From a checkpoint of a small multi-label image tagger.
Model: 15M parameters, 32-pixel images, arch swin, norm rmsnorm, activation gelu_tanh, moe top_k, num experts 64, patch size [2, 2], depths [2, 4, 2], widths [64, 128, 256].
Training: soap at rate 0.0018, 16100 steps, batches of 128.
Rows from expert 17 of block 3, named by matrix and row number. Rows with one number belong to one neuron. Each number is 128 + 24 x the weight over its row's rms, rounded and kept within 0 to 255. All counts start at 0. Numbers have three digits each. After the name is the row's rms in percent of the matrix's.
# up: expert up (model.blocks.3.mlp.up, 64x128x128), inputs 0-127
# down: expert down (model.blocks.3.mlp.down, 64x128x128, transposed), outputs 0-127
up.58 097:145109140101128119104132107116164136114122136085122127146082132110169147118141104141116145111100151156122110154103117133148116131148113148096142120135168167114121133145102153126137076169171107132168122155129123120172115151132105106115121159113123129083100172134143130123115128134125114162149137129134155136134138161124179101072219130102177125146117115150117109110117113143135175130072
down.58 090:145142151153122157178121168132137103105140136114089094131103183086111111092154173129077123151128139096125122132112141134108166089138125096119143131129113157110146132120103096142097140112174119121108117091180135105082173090126125127148151119115091078123154098175098132140134104117116112117112112135111118139163110126145149147171121164155101120106146139141090128127130142117116085144110
up.59 100:135174100119116152117121150177067140132118104155139161130167144168081131135116120124096131136169088149082105092124135152132142131135125168104137101110127135046149140125121141104182125160155103129106128134119098080142138115095136074147145118113126133139140123154075109125136100168114120152162125116123135137136138138137109102115077121105150126133146120126090121115126147131101162128117
down.59 109:105102124116105102129128111129135177100152106113128076092137139156120168161149120141118091096140109097124111122109099139099106130163120110168080110144133127154132111142114106131135129139115133139156177117149155101138142096110107169136130128161153169119120114094142156140150113094107140179081087095137087115141136092134087106153137118097147154141108104139112116180109097158138099166120
up.60 109:101109124122147135126173106158085151144137163112151117110168168160137171135111140094123119133153113161078093124109158122142135104191138095146114121124152120124154129096121113096132163105138152163138134130126111119128122098135109132107157102087161091138177106105091129127141132179126127159129164125123116119168145191132121134109110195104136127131154147098110135144124123119112112164110
down.60 111:181074116154138124146107135158130127096165130175114116122126108139136115162156126177126148086138140134124139142149140135136094163119119121151103107157146073117130166086144139137121168173149126134122133176151127089127133153108097106172107133155110158112137143109159142104113116117102129079136111124101122139126119143111118146148116097111135167185090099129133121132160122096107129193115
up.61 105:169161158111180166154148101158156149141147087098131102089097135122113143146130176127095109124121112100140094137112132134139122148172081130109133101169114129131146091119141136102106115126107102155144141138169173112112103106105147131171126149133101148105160156150144140108111135140155117130135129079117137140127156140127087142091130133101125135154153102136151108056140175140092115120122
down.61 096:124112171130087130142167149131116116124138148157129177111140161125093105079108118136130125178148127079098099172111142099127129130184116172099143111137115136151103147118100126194137145123113115130122144143186123132122171145121123134127149113127158151131109107097149113109127126121120146087119142140116097128090172141174134113176115134127109108130162158125089133074136121124152097154129
up.62 095:132160144189132113147134126103092132081093118156126141113130116101131112084109113139128099114115117081126160151114092126133103156101123128118110117117135139103090173102110103116128113123145125149155089117142144120147114110151122126208149123171150117147098113131110086155129142098143096116128116102155134107095126159162137177173129119123155141087110149118127125183146102120133146121182
down.62 092:159104112102184106153095121095161124127104069109138153164116164147142148170149135109115135111116168142138135118154100101129125116117128138159124149112145065171115154146121163128135127124062122092135137124117094153125162157112153126108124120088163137140118086101153125138099107100099139129111113121154112145128129105081137123126149135138099122131138143138120150106206137141155152132161
up.63 082:125147131124137114103138133131127117167151123123146125113121149150154130121165113149131106144146129124176126142107155148110107127107078144123158139120128156123110085169093084144163143143148115130172163115138108126166122181201130145117132124098162095100107158103137137128130074113167124169096132150134121124150122148101141098130153122073163126154142075120082126094149135142092145109126
down.63 091:137121150140100136139117128131166126116126193172067136123114147115101130132122162074131095128113106115092105136083127141120181148133134149111151130098116108106124114081111113115111169129108140119104107111138147111162162152141145129116151133138121156106112120156114109113136184109182169123136113104099104141139113141103168109079143120151132166146144168133165134114102176139106161146124
up.64 105:145160122133140125117097114105125140128066122136144118130185121154103155115135099162119080151137122135112130124158086151111117127138178129086101184096155130107123148143111097122163135163137150114133140124110112101159093115143120103133164139140065099091110102119119109110150137104140148148107164135120092142085146122141065107113112110119085116109099105126148095172123151120135129128097
down.64 100:115092151129116170095140122151139157145132121114121132101123117160179143115102143144113142133070159078079095082129136146083108151143127110143101127146110135123113124178117124150132130126116136126106152116075134125149115116130084096176125122130088118094139168109132116097109174121120165124120167087121130157144139118121150120134128155147125160103192132127137167095155131110108090142111
up.65 108:164127129144140109117148124126105152151146130084098133134122129121150156112127166140117148127159136155154137125090102111059120155117141105131123154073133103115123147132143115130145139132181142091134109124137144140117144109085140104150108131076144092148121175148132139127123083121134099111125173096126127171131134109168165116098166083106130116145124128218137113161136096123109124114153
down.65 105:115160139100082141127112116082161124130135143100132158125126178092135173128160117131179131114137158150152144139102157142130128150131114129152120092127075128084123097136121123110125083126135147170160097137174172147144120055143084133126163148128128154098082122162141131144113107105161168160108102124118140119147145161127121102122099115107122113130146153097117129106119170136127120128106
up.66 076:156146099128140102134138143099103123074129109071133135111136148170139091133122126098129120153124075094109156114085098138136141098135101146134142154081122146155163121153148116114125116124106100142141126109092092107124108145128116134104112101128093147119148124129137130100127135167104129090134080171096115137097151181140124116103074112143154148130094176091141083113103158162122127137111
down.66 091:107138135130095122134109108179151144125090125141112118180126091095148142101132123164141114112150131125118141144152064142090129103143126148138148156142102119076115119102168142100081154098131139165154123169128107103117153142112110104135129148139135190126136102143147102164162144097137115126094149134145134113100139154127173143183128109083095158097159167111132126122108126142157147120122
up.67 106:158129122122121116110119121128113110139169113116167148115098142139065150126134145121114140152166111131132095150123158188103185113159131144130109113148088113131146114130120092086099150163124074136091094119114152138097154090145126164092096156102141115120159129154139151098130113113167152145125157129179124124122130071122122127124149081122120130126145143137148118154137153069147129156135
down.67 108:059159161116151140079160135156139067110085145124130098132134112141127144159124081133102137132156088108110126100134128144154143152113146155133106124133143136105138156104088137121113120127105096184128084159151086150148121119092105098117125167137129164136061116119098173120154154136129110123169099137133121123127113132132102115140131136098106128154128136110137121180131103108160121145110
up.68 099:146132163101104144051115087155104151158125113149143123136096133135118129155148112102138145125122106104139164143112129123135112118145112153156071103105123125165143136144102111092177142137157158120108134082137130116116158094113131147154134099133108130137128106122113147112128127175153147156115158094132128100110129120139111141101038131105146134106165118132109148129191097111094150107108
down.68 096:114140083132116154122189157079150150133121156152130119097157115178172134126101136159143123127104109131132093142132099131162094102135121162124118122164112140102169151130193086119139161123116099168152125129159149136114150140138169109137111105125120150126151133111188125145120105119137115155151135113184121114154116106110139151108122136144147139151163121172138131145086139133173154163117
up.69 095:138137083157142132116175128168142154104117126119111143106146065106123122147112111161132130163116105134136119105136130142152100128121173113136143137162127149103080108170103181157127127216157105107115165125112119160142143145154118112116116109099109159118128100090147134120155153121121140149103180133155169116110133124120098131149142111099128138130175093116110171102124132128144102141152
down.69 098:062124144075114129111160140162118138133144109145143116121131107125146119094091091110077101106160095151153136165137124117121110104126110148144124146156119142168135185149156100093113104126124102095111139129123149103117141098167140115138140171115103122120133147105179150076144130126088118119095122147143073105118119137137152140166110175125099163106138147096106127130113157123122133101161
up.70 131:129094111135119151145161138134103089154113124183114141139152108125118133097122133131149151131114112107137104116116189139144161187114154144121108155086095175172148131154128134107163137127167128159128145127129139141111156131080124123146103192119133100175158143145113145112129109141138075150145168136150103130142112084131147114135106155167105108110181122154126138117148124098155120163120
down.70 119:126157138165090144092159090130147169138149083108160088131135147097113104150118113153145114060142137116118169078154131150112143158170131104144093115131130147103140185139130138132109092093115128141141123126138150147098145133114157127092127129132121125145108127109146122116130126147107103181138143105136125124123155163086095137150152155083076131161113128140133131131143098094161122085094
up.71 080:100139156127152142137122097154171156133126130146139154122143161081142121138116135168126171132139082153154072082178120121156130122125143200156107137132129177144120109126157130127167102128128118133126112106119122114149174139120167152104119130144140098114148119117105132122126129138099107117173091144156138099101086146161136157126117123158168124127176109154179166142110153127130129138153
down.71 076:121185095123124120162140115128109114157126105161115121098106116102124111161100077111105111065144114191157110108162131131131119135142092105133142188116151154099105119135153120129137144157130130121179117114139142148068167104145135103150143080150147141133156109107135126116131123095125115163064107096146124122110121139131100123070131154091129126132137098139110148114110142119137145121130
up.72 090:142157130039124163133162174117135166092116119129111120114108151138096145139106124111102124111133135074128090109098130138122112141117128140136129102139121126149120140144111081127120120101115096096157112094124074126130137180066143125109114127126091125124151172107140124118097127128144146104124123105089106155094138130148150127123121108161114134125135154069169080131147098144121167152122
down.72 095:099091132145129107133135127157144106121119136109157179098130147118137154100152133076130135147134105104123130174122094140107112146092146133084105144131136177080110100135134124172147138088135133149124108179122126126148096126153153148122172120111135168129130120104132136074105109146111142111132059150113118092084186131074110160131122109163143158121128136132123114151161132117128111106120
up.73 105:109123138125127157094140119159087110154098158134100086116126134108143115123154141118101070074138113130100141124158128153123149126139098131171149174152163110138127128143159171131096169124097179184117134157174135156133147127142130153100123116174114166122126140159196119118147136163111143085136107118108118135149134131109118109136134125171136113120108157176124124128126139173131129110126
down.73 101:141148150118171123119142153112149132110171095148144167105073109147104106114093107142107137146145138096124116099153135129088134105155114092131152106105149145148147109175115120088139085118129124096135136079109108129143121101139142131169141115123121156116102101145100143155154214124133096065147149113114138183090122154136124113104111106125146137126119101139114144133145149124088125153151
up.74 087:141129060078121106182114135103139136150128144146126137165117149101142140138114116135105118114112131099102076140119086142156083117136186146174117113115163119096123116107098141145117103155095123100125099134139161091121086125117158107127145124163118154121125131134147122093164133131193135109092128153118140159132123112113119115120134141143110112096107116141097092104178127185129132110147
down.74 084:123106161127116110116098133121138129090104134123158133064150113150137090112072120144144140176134141114183104109129169140140146158134143165112111108088157171121108117148160123183139157114123167126138081135094145143129141146105095142113127149134138122112112183113148104115135124148128143132124111107147098131086119155149146088125164146154140143137130173108122159112133143157074163140142
up.75 084:093129136112128105144131094148163127121129110095172127094165145130176124110133142150130123137115095115125132174136155103135105134143144101174122129112116134091122163131067076127144146140112128084114093122149130123132122147134108148110132132147137109165078109120127171080100151089144110179133120132152118104157114141147148122129117117132097176132147108145200114111144152102102151083149
down.75 091:116151121130081082158105124135161119112139114139140147127136120119133132166120122161150128106147134169163174115113140161119153153153115156113106107167139167116105147108138103105138127104098157146100109149163171095126102140104123103114095173120118104047146157100132095088107148117112113125115097155112132128106136125095132139107102149152123112129136087145141152132057131131123177137148
up.76 094:154128123143072100173109097150136141145130140076104098102119126111106110090091068120108097109138122093167175126122135122139144125135104143133108118112084098135124111142116131131116138133105075120088106147090160131112135104096156170088106132106113135163164122088093129144126102139106118129111137143133145116104072149104106108131118079101148128115112106092138121137091135130108150163138
down.76 096:143127104144152179101109147184066128111107110095130122134124099119116105131190123073108136147129097138136122162123136133093113098157134095111117128128117137095105101135124162110123137098122104135145104116128104102131099088139085131103135113102109157134120121144118154160154145101164085104148111122181146123151139099126152104129150116122117081101111133138132111082094154071100138115144
up.77 094:114102163147150115070145137138140107063152130169089126165115132086126078125147110096165126152125115098112105120152123135115155139140124136080145107135112118137146130205156100126149169077131136100128135094151120111145133136108144088080122178105157142162142126158147109098117150137129110141136126107123118092152101107140125139153143140129134117105137158134175134102127112145141111105159
down.77 103:104170127120104111108125145118171134127121134162170113177115143107118152100138113140144159140104129104118114156107138107131137131125135116167123104124105168135122095138159123146129119054057133153131097075123143119139116198150147130155095140119121144102108130116171100166108122108147154155085128113151119112117150117132189131085101141137130129115142129100114150104163111089140136130118
up.78 086:075130119103140134126136132110105078146105121178143111171171161107120152105119169143105129146080105120107131145154155161109113126129122127125106111146126153152108117108177112095090100099089182143160133160156157113164140110116081077137127124132106096105126117098128131141149119152135105148089128138102139143152129127168146107107162141140105163142119155122130145178125115164159106122130
down.78 079:161113129144078118135161101104127100159132139135138108127097151101118065117122135120172137155173130154069147125113091141079129169100127130134128167102120148105086116146153112144147133133149124102148112151076106129116107129150111124095121105109113144140150164131127145150082132124138129160150120113138171141136166140089125119187143111126096122121167141122163105115119126090083120093136
up.79 089:122120125068106128139130117129129159133118131109127138113092126114162125150075092089128173120122139095121159145150139118089146089131124148149131116134112124139075091137118117145109130140120116174134101125178124123124096128107124080136120122115141161110172125115144070121168113135156159142110085144154076109094123136120162134171136160168152141117101150162129140170135140107155151092099
down.79 096:116153126071158112133151105091099119118100127067125131134091122129117138122126101084093113134172071124152129155149110122125152126097134140077142116155137157161102107161145129150108137151150088104138115157123101156167123133147126114084098068140148123181131139151133143127116159133141126139133137136108139093114135154102130153113128078110130088141104166141119113165096104120150157125150
up.80 115:111115135117127138135172124155126209113149123112105150140141159126131125111094120142107162080162094150098109107149127167146154080128120150120090075126132175146138106130150122124115128088152078098116155106121110150115121140124203117110158136116137143147135180103132115116154100160125125127122115125150121145111157131118095156129105132124169143116185115157088136139125130140101133127147
down.80 100:130122153132121086087140176140148120107154167161134126099086098069146163130171149138100132071151148148162136156159139102087125132135128123134154129129134116157129128154138129106065118139093130128120169149149161124131136145121131111110143098150135122096113127104151145095104095152132144139157102090089142100118130145138057109098137118125127075118160131134105146162134120142136139151115
up.81 094:100116125131156175123127125103123142104118153135122131149087113111185140136122095139101138041135121144090112139098061122093155116164149125131172085124139104115101116128129128114093138152098138105126148168135137173137140097119146126145146150152147167109088127085147089140160151130106152095147135152116112106109112151118132180115152109107085128105137139128132148135112108147121108117141
down.81 091:177121136143172104134137155138121134154104089151106152143094136083158161108121148163166104143123125146117131105159134142126132146128166139104123126125166182126108124139141150120136131121141134089131106093126097152119097109120141130192156133144161081143139097099126169103141107121082135109127084133165100159139116149143143110119134127125179147172139122149100130131175185114099149147129
up.82 094:101173122115148138121108149137158118152089114156132151129146184135131151160154113148119117104138163131131114125121075146126107131109157109094126053148158144091123104127128142123113133100096136123131127150105148161103123108119126124106121112145102160124123129172126157141097125133132131112106132155129196142159136127142089159127078136138117141164128113094126100065170077146093118162110
down.82 096:130083092143091069124149114112126135103141154168143136120113127122097135072146126141142071196134137126112127120119152127153120118096112136111113140084094147095092152118114107132124147115172133121158112133100163105156168178135141146169107144112151139131133136117152170112131093142154141163115129077131128154113132139157127136135171123161124130125147165134113139131184126135121098150164
up.83 094:110154145153120097107116150144141156132125142134142136160111097130086171113132142089126158075153111102114134150140122106134132129090132129131142160084139101153117118098142146125123124122160136149137080166121168134111132102128094143085111204129135176120125107134155127151142121102125123184173144129144144146150128134132088091177155155087108163156108119142121120126159121154163137133089
down.83 097:138147172146147103160141115126120141147155129100161133192095129115127152117140105092144123166147148151132110123161163126150167168069077138122127106080078134123138152112156163132120167133108138119143142123118134138122147139124128069095101114143095146162119101140120098116119127138168101153139152152135138086143097155158118156134152137117132111106094104106107133177125127132176121109150
up.84 081:180138114157171113118121103120120147144069139100135139123162135133086153118099146145119137112112123152130126161101099141082058103129166096091123122146147096086093117121166120111105121084154139138166141165108146121070119117124140110088109138114132082116131134131146092147140087125123143141129138126149129176117128142129119146156109073108115149150138137159112097147128163130114103120138
down.84 093:128111121121095131064158145138142094197117125125127125099127111136144120139079130196088128129107125132156095146117140124110104135107089162113125150134104118164102127154130060123117129137139163123091142150145123148141130130166081120104136133131109121169093152123134153130078125112094133127090149114133113145152101126138091133116179097152104158144121140132199142134129128124134113129122
up.85 098:127120127096098113143127103118126151114147180145141101087170136092134115123077117094109100111118140132136133112132151066146109138135066150104105125136125092121159116084141112181097141123178128160132109088109117152149154141094125090089102143135115119120131142103122137158136158101121103097127116145153142089111095128178122128127100097111163144154117119118159146089123131097093123112115
down.85 100:115163080142115192074119119114091154128110142127127133118112127150098074106161171132150133162112101105145099151097126120109137122110121133118150156110124102111126144147121130100136102128119108134161091098140129100110119104102146133122131111144170111091134089112179135110138117095124095175143105119152190156120132128132100118144129127114109117088097147126114191136095130072119139127133
up.86 116:142123094136135132128178105136151139156166154164105143060145132123142130140115124135138117115148129153153129103168126166174148161141101112135107108145153141141133111150121119086142139127158091160098145137142132127112093115110117107146138123189094101135117139122059138118127137144134099139127183090083128122136163129132139110142078120113130162133188114125077136121108127138134097169146
down.86 109:142138074135124138120098147130161127156166139147088141098139106104102115149106104131090089113172124127126131126151124145094138147137109125131171134163104101167102108101132130138104115155119161160123145128137153130117135092099182138190139130115137146099101180127156143107145102110135136165115147111164105164110155143120084142112138146112154154200123133161142122117163133164149149113130
up.87 110:138096137142114127095163137121111126144130107164101177141077135121129141143113123119113086157128120147094117155104122146121167133120097132137164091152090119147136132143142131106176140122099092088166142093109116139129153153131103111143123147168143070125140113147180100133122134154127178143132138115121108120148101131072143114109119142129160175152134127120135112174062081153116130131113
down.87 112:105128132117144130145143166148149123121130147200097146143150114118136122148156202136123142130068111137162097068146111130136112148131142149163114123141127159106138141126165108144127137104125171101140115112093125185146166132164113128124133141127149163156142110121103133126145109150139126122099103136057070136106129147133172116135129165140135160116142155167123149151125128164127118109132
up.88 104:137110107136135142072103147100139083128154119153105138174126124150105097146155146166166141157132090130088128134110118147141130142103139134144137181089122107117141114102122128121183152129085171144124105136144138121126121098155089176138130068134109105105112123138152161122123127153132157120118139103166147146123130130192151114156157096056143116110091129136137138139121136140126094142145
down.88 099:170166120095117142128148070105101134135135099114151106099095148164141133134115119123093114149125152120069099089128159120130081149127143138175131135115148130117194128108119173116184172172165136111165129130097116150159135145136130119112108142143152117122129150137117153169120130111118158140179128118104125114149100112091137139104106103175125162147131134139084112105149118130113112126135
up.89 074:134153117154135100116140097151130111116093117120123122156096139132117140137149127124131101091101135111168086077107133132128142135179168177107112106165119105112118103117092104156107090200129124118116087139137139071139139134123117142150131137125141088136087123189148074104100119102121104119144144103118153152155118129080128100130120088111130117146153140118112103124144159160108153116148
down.89 076:140123119136088138098145143124167106130104114109113148101189143118145142162122126099103137135104091107139107150158154163112137117123123146096129133091140134151110156132112116163152109128135122120113101127116131097126146175157090132130116164074123189096141128103100148113131128114129179142083135165176111124112131086126131142121068129094127134111125140115119111117101142086080135171084
up.90 101:077110122164111126120149132148090134106123139143150103090119130173148095111146125149054138146152133149054125164147173145123150115146145104134157126127134145116151099112121138122160118132095129137080126140141101108108100121085124133117130075102109130116181128082086095129151116131087108116101117166131115100132128157126112124135149117123093154100102123115132139095102116136158158129158
down.90 106:087121103131147150124096127132129094149172173151140131110121110123128138148160126170105089114125140109089155120116137146144121120129124075122144163121140130086144103099131128119125101121114188120146155147187138088104142165106098152117141133153172128123113111116119138140144118140118146104152141113144168153115135110136067122120149128151145102169145062151153154088135143149094082143148
up.91 100:107137138130141138107100134100078135095102085125125125145073109126132140182123139123122123103124127102130122117167105141157099130100130050132123112119139098124102138127139127164083148125107126129101157112101164117090118133111128123136106155152139116115110059129139104107193117074119120094164121164125118124123109109135104133163128175111082165134132117146135135102148162111119097115120
down.91 105:143081169147176145152111162132118140133144129102114147105127116113141091100096125156146162142133134094084178130124129115153110128135119121130175125152102123185135130139122130165112123111148135034122150130149152133143126143132093155174144121102127116108106129142126114109165139135127133143126172152136129123170147103116130128177126078095151131127114146089107098150105140146103162139167
up.92 113:097129100131097090128103111119141151062131115126129151096132111162154126118103129107153123127134131164091124140127146110117087120124140146138089122119087153116123154099093113146123107160135105128127095157097119069139151149154122120116132090131165114158158142172149098155156110107162122119101124168178130137134115098111161158178120147104125131115089113092101097164144104155164155141120
down.92 111:115168100111183127091167113145134151133117145102133158127160143141123157164159132101068139112150127095140110118121138160134136100096126130095124134058133085151168143115126090162095143136103137118137102111110148132170122125085145131060133154118138173124098139155146123100152140143122101132122113121111145134156122132109101144108119120106132149103128148135155166109167071159122134139135
up.93 102:091136163141122145143075186119138135164123093147122104135127132122092106138163172118114145167166129098148093170109149108115144167101110119168137166142130161132127068103129157132142105125113126120175148143133124099134146119125062169100167149143126137126134140125174133131124132111101128123117146130095135134159133096119118122121196118147160128140118111104156122118104169142115136103150
down.93 103:133149148138146130128107153160149147141143120122164129140096180119144155131118115129122111153109151097103152118080125143146134138091131146125117100114119106073144123123084181153188170124113134126148141113114073157105124134120142172130126123150133082149165126129082174145099181134154101149117155133116098136127140122182142114108087167154128127128156098100141089109135122131115147112123
up.94 099:139147134151098117159106096086124102135127121117116150104155118149160112133122176111143158159117132092168163156108115085132144131160172116117126115104105077105109125085108138149108144155099111096107074159101108123128130078149127146081140081123131100164068138121117126129123142133117136114107139152124110114145123115106133158138162121138090112162110111156178098142106119094107147114106
down.94 102:117150084125103134131113122111136098179116099079118141089121142136155163146133091125106117120178127193111135111096154130140147112124090140121108159118124129141148116138129149099108119157122152126130118112124133140173104157096121168112163133144082132088161110143117143116186089129154156153146124164127072129118101163108100144145141102123136079137134126119109133098109101132149183119104
up.95 107:146112120124125120128164165106123135096150135138137170168151141146069093153147133124126147101094119153103134105158112112104120142095145108097133118120137143149103122176169113111153136145127187145179141143107154127141105151095104115122106151148120172157160127166135118132147137143186104159171129104161136154167118145133148127160127148131111147103110153149107141159153118126129105120060
down.95 111:105171136147119109119136153116102128103143103142167177151089143122136122118153104131154133133120121137107139116134125157127182147138126149134154089072136184131107143147132093178126121160119111130148151116132153135089145126131118145143119109135124166118133112149150082118140109152134111129101166104161149121150195121124152134144137153086086182132091105131120125130173095146161121081097
up.96 074:135100175082190121119140112121111141145136149114116139102174139115124056117110139152122116120118112157142159142113163144144133103114110132139113128083148142150090142129114132085110132139110120113101097117164118120147134111117156140068129117146108136146134093180099114141127110126129125114123053106128158094123097145124123152122088147115102121161125118148049142116154121129148110156125
down.96 088:142129091094115146146117130156139134111126089214147149117179158125100124120127106124141135133170153167132124107123115130109104128169131136144132099135134113097124171080138134095133094121113124120156112066128074133139107157129105122087176139133115122115146132099118125109150117134088130193127152140110163140079122127114168121118117140151089142105140131122148136125111169137114174118117
up.97 066:126138110122127116123127131137150143080112162096101121108151142146132117109118123119156125161124151141089090137100105143110095116147148137119159134122121147058120146166117135130096134115091132129122131159080101132129099096147165115114093111127134141054154097135143123126147190148143113126103124128146134128128145129112207188118135117104168155149135077114151127138125113105110086121106
down.97 075:123150190155150122118103129125169096136113070119145136148163079112122096093159113126177134153164123167098136107130119072126124088110120106151074149162136148118136109101136149130151107114118168157119132131128106160125094149129179180129122118136103128121144116120149103153130153123107134130128124130193089086147154148140115136161098117139134163117123133142139149145119163139124119116149
up.98 081:148155096159144135164087112155145152178113126123108132072131102183116090141161131150113126106080132139146082150069111144114121130098128129145135135100122151132117124119118165112165163105112145117118137159098120152108134122158076158096149127105190158109153102090111122144159104109120123147103118163109121140130115135118147132133154111119100148160072147142120113116113117103145156128109
down.98 084:145088125141120122150102103166110109145165152119102112127148099102099131159113132148129144110152102126113159154109158164100095143192140119121136078142105112131118128144150132130165127114130102120115154128167135141099099113138170136124117139074139142144142140096131110117149115114094117164124117085059144141163165129092148137146167117070122121173138098143134170126118151161160121144120
up.99 118:098136134145153088131141169153106110147149132098156114133166122122108162102135143160124107085160141120110145137134093134070119151155141129141127176126133091103157074102180073122123137137142164113154135155090116140113152139102101125130088186130125111130095117139114142121105125099120139121129136127101132133100182110116156108156115081137119149099167118140148123160118130127140110071140
down.99 111:121098128154054130113162125105132092125122099102147155114119097122194132158107102148152136122079111126110138085139083162108116156111149137120137161117112142120122104108098124134163099146134135163133157100122118144119107090136123132142111144145139182131126139164151150131121127133121127135115144129165160118126153125150145144064149119160129123118106110054163089101091117107119153141145
up.100 107:109144087127092120135104110126128087125098125131156107097136184160084129117109115121086098130072102099106119158117161070146112124115129131124118138133099088139133130124121147138162146142178124113137107143104154096125149144182141141106137139143162117169151151161125134129117082120147103131091106124172142159117136129103106128122115102083187141129115092087127123092105136147112134112110
down.100 103:143171107114130156096096101143119145145122139159124120130106125180087107168164129103120144137122129158132104115118123116129137135087133147077097123120145100109150102101136147147131150133109131122152149135138137124114139151133145114075070127127105167071108119145092121150121129117178098144131118072119150109123182133131102104139122198096081159115140093090127131134105130125131127152099
up.101 113:133134110116092117089147135155062093145127123117114122132166096147136138104118166158111143138129097122108095154092164140133134144150147114129130088122160103125135137086114154140172124086108195114123141105166137098148156141143098119133114141116150063134172094117105125156122163175137103133101127136126131146097137099124132191151133145121145126139145098110116122110100097107158141108139
down.101 110:140077092145112145164140091136149125138188110137121109167144152103136139123089127170121155116140129137157150078110052171166106147162135152140100138126100115121156130149145135119140142169117197134127132161141140123108163104111109118129114164135177148116120122134119096140127128136128164126117144113092122133146135127122142146078126166160092143128112097086096144099132133144119108132127
up.102 087:123134119138135120159157083096149172142144121101144135141163110147174153089149119139067083148120144103129137132131161123140145138123145069152113098140081153090106147094096104146116156156121107131087124146154158099106127112152122151121117109155145168127120116167132131102130097089109162123129071111132113121119140130112088124123127140128148091144134127077143099143150096094162134104133
down.102 096:139125138162113143100134143125107143123083112115119158105143127163112121171170143120097137122130120149113095152066091169130111133145131127085152136139101125110135171144093090125116102141100124103118134105128104148100098140122143126135118130056124094150178122134139122144129159127144117126144124105123161165092142107082157116159150135085097072137125088126163105136139122090174140106123
up.103 107:134130145096163121139127148159149136110110127090136152141141131106119118121138112120095112065130174101149096101140105178080112120124089135146158127145109085141112115138149108144112101084131133088149148144095131112110129122105128123089142144106137132087133143171170131129154099117114133131140081124097107153122129130129112103119101206103075131101135108164139113116127134070094129106124
down.103 112:133047148152128147117110219121130097129177126094135139128113096133105128147123137170128148148123115121141151160110124132136107136142100109101127149130113097127108143161093106170161104104115112139121137101139171109128121115105109129165117161107156169162140085136120126117152104115098139126137150129150129105107160111118103136152149115124111099153118191133123129115128171101090169123114
up.104 109:136137116129133174112138088154085121129128153123134075182147139153101148108132113107128140159108135113082127107145156088127128143124148097093107111079093135118135170103136144099167149114138086119129139147130127109126124118144158105107097123113121111146123119111084146164141091137118096133120083108190111171153142119173134147117125114121134128129152123090094123133145119062141117133076
down.104 111:116098130110060128124132128136131119128119117126174110141153153137100093162137125136135119145122125133108088161118147118058152108137101151108146124142156141110134137151156116097134147167115177117140134143097149084147105165126126122116134124152135135083084110135130136133107177122072125118145138148105116090153129150092072167148130185148089129125132115129142166126097136164158094109127
up.105 116:047142131132121134125126087131099112191133134106123145105111128122149126119093141126137116112149129125176145126108157104131120106088155207121129093158095108081145074090113118126086138102128090140090136140143122144123101117103159151098169112138133127100105106119089107115106143128120152126098102154114114119107120171105115164121168124135147111133128173135152131129105137111119111127137
down.105 112:131160089152152124121078138180148106115127084102092176146113144108124167110148112113131138067130118150100119174121118090120123110154133117077118128135110119153139142095115067152111082150093115162114130107113122112135139143128121154129137119133151110166120114100158162155117105138102127184153141145144127139085069138093138108141151091110111089120112110147128134144138117107131135134114
up.106 093:104166130140151137137101144113147132135139146097103134165103117118128124139185156156170124090141105104114141138084109153123124140157159115110080162105118133082135121127101106134100116122105131119157095104136143113107087126078114153135167091155108149110095123135125168111097152089128166096111071114144107117121142154116128119143111087133140093139116137116142114123081182092167111133120
down.106 095:140124109108134155123130147088112113138095131096141130075058143159139164143096097129095072105124116127093094074158137152104112104114118102137170151160166113118148091140101149149171173138115116152107119152150056115127116110112118139149112104097138112141145142139151151148167125138141143117113122142123123136143159118136131134132163132140123161148111093118109093109153143117137168100112
up.107 085:136075066116149135153075132132107121137112148144188114104148152134141153124105089081126132132124151145144158149115130112088097159121155146139139105159149088122134143105123120151101138127134096114111129135158118151150152112133109133105098075100139121088121133129073110139112107140151134107067150121125108083126093136122108125100117130109073127122156124172157138098145151140111169136108
down.107 085:148144127097135162112131063130140105143113132123092144115182120110111113133131138136135127131148106159134153140108171106131136135126137158114154149098116147086127115128114113088155116160150123163126074125156149128134104160146127140089106166182113085168151129110121135112129115098114124135175077159115105155106116097123116112139137118148153078091086127123139169185092126110149122110131
up.108 111:127108146160097153136137134086164135143122124096113094179152131093131180120154111177111142123144167146115150131132152107138126134146181131152100101156139138140116124079145125121142125128100129136133161157141145122139141088143153153129157104168119123138095105144113140107098090168148143152065089119148125168126121146137148132161143170147144170103149156149145158159187121130127138110128
down.108 108:114142140137126108134156141128103157136146109136156167139112109076119106141098138128116129142121113146106112177130101124145124115130134117105124150170183119182147140134153143104147133134195142182139108121122130164114097152145135128127161126116118143105159110222124149123108108118160143133164144138147160169099110131129133145140150144140095087098118106110126082111164131182133130120109
up.109 095:084111131156139133131173127151141122116113174124110128116138171106088115160100132167142130140116143128143097130108202080140128121164122134169112101128111132129152159123083133134078144089140077152089078162109140135110098127107095154131104153101160128160161099130147152145111129159097107116136121092119134151144126093133119165133157134091087106141128127124133133098118141134146112132153
down.109 097:134149088112119155114123111129118126130107146099137143154144106132093118095133141147115109133138167140092134107157130145140098132110118123102172146157150100116119165155187132091114113184114124125094146149193117119117138132111129130104145138123103146069092117135137142065067102105126079121133094172132145163085104133124122113131106145154146109177133093117099119141110126147108124144120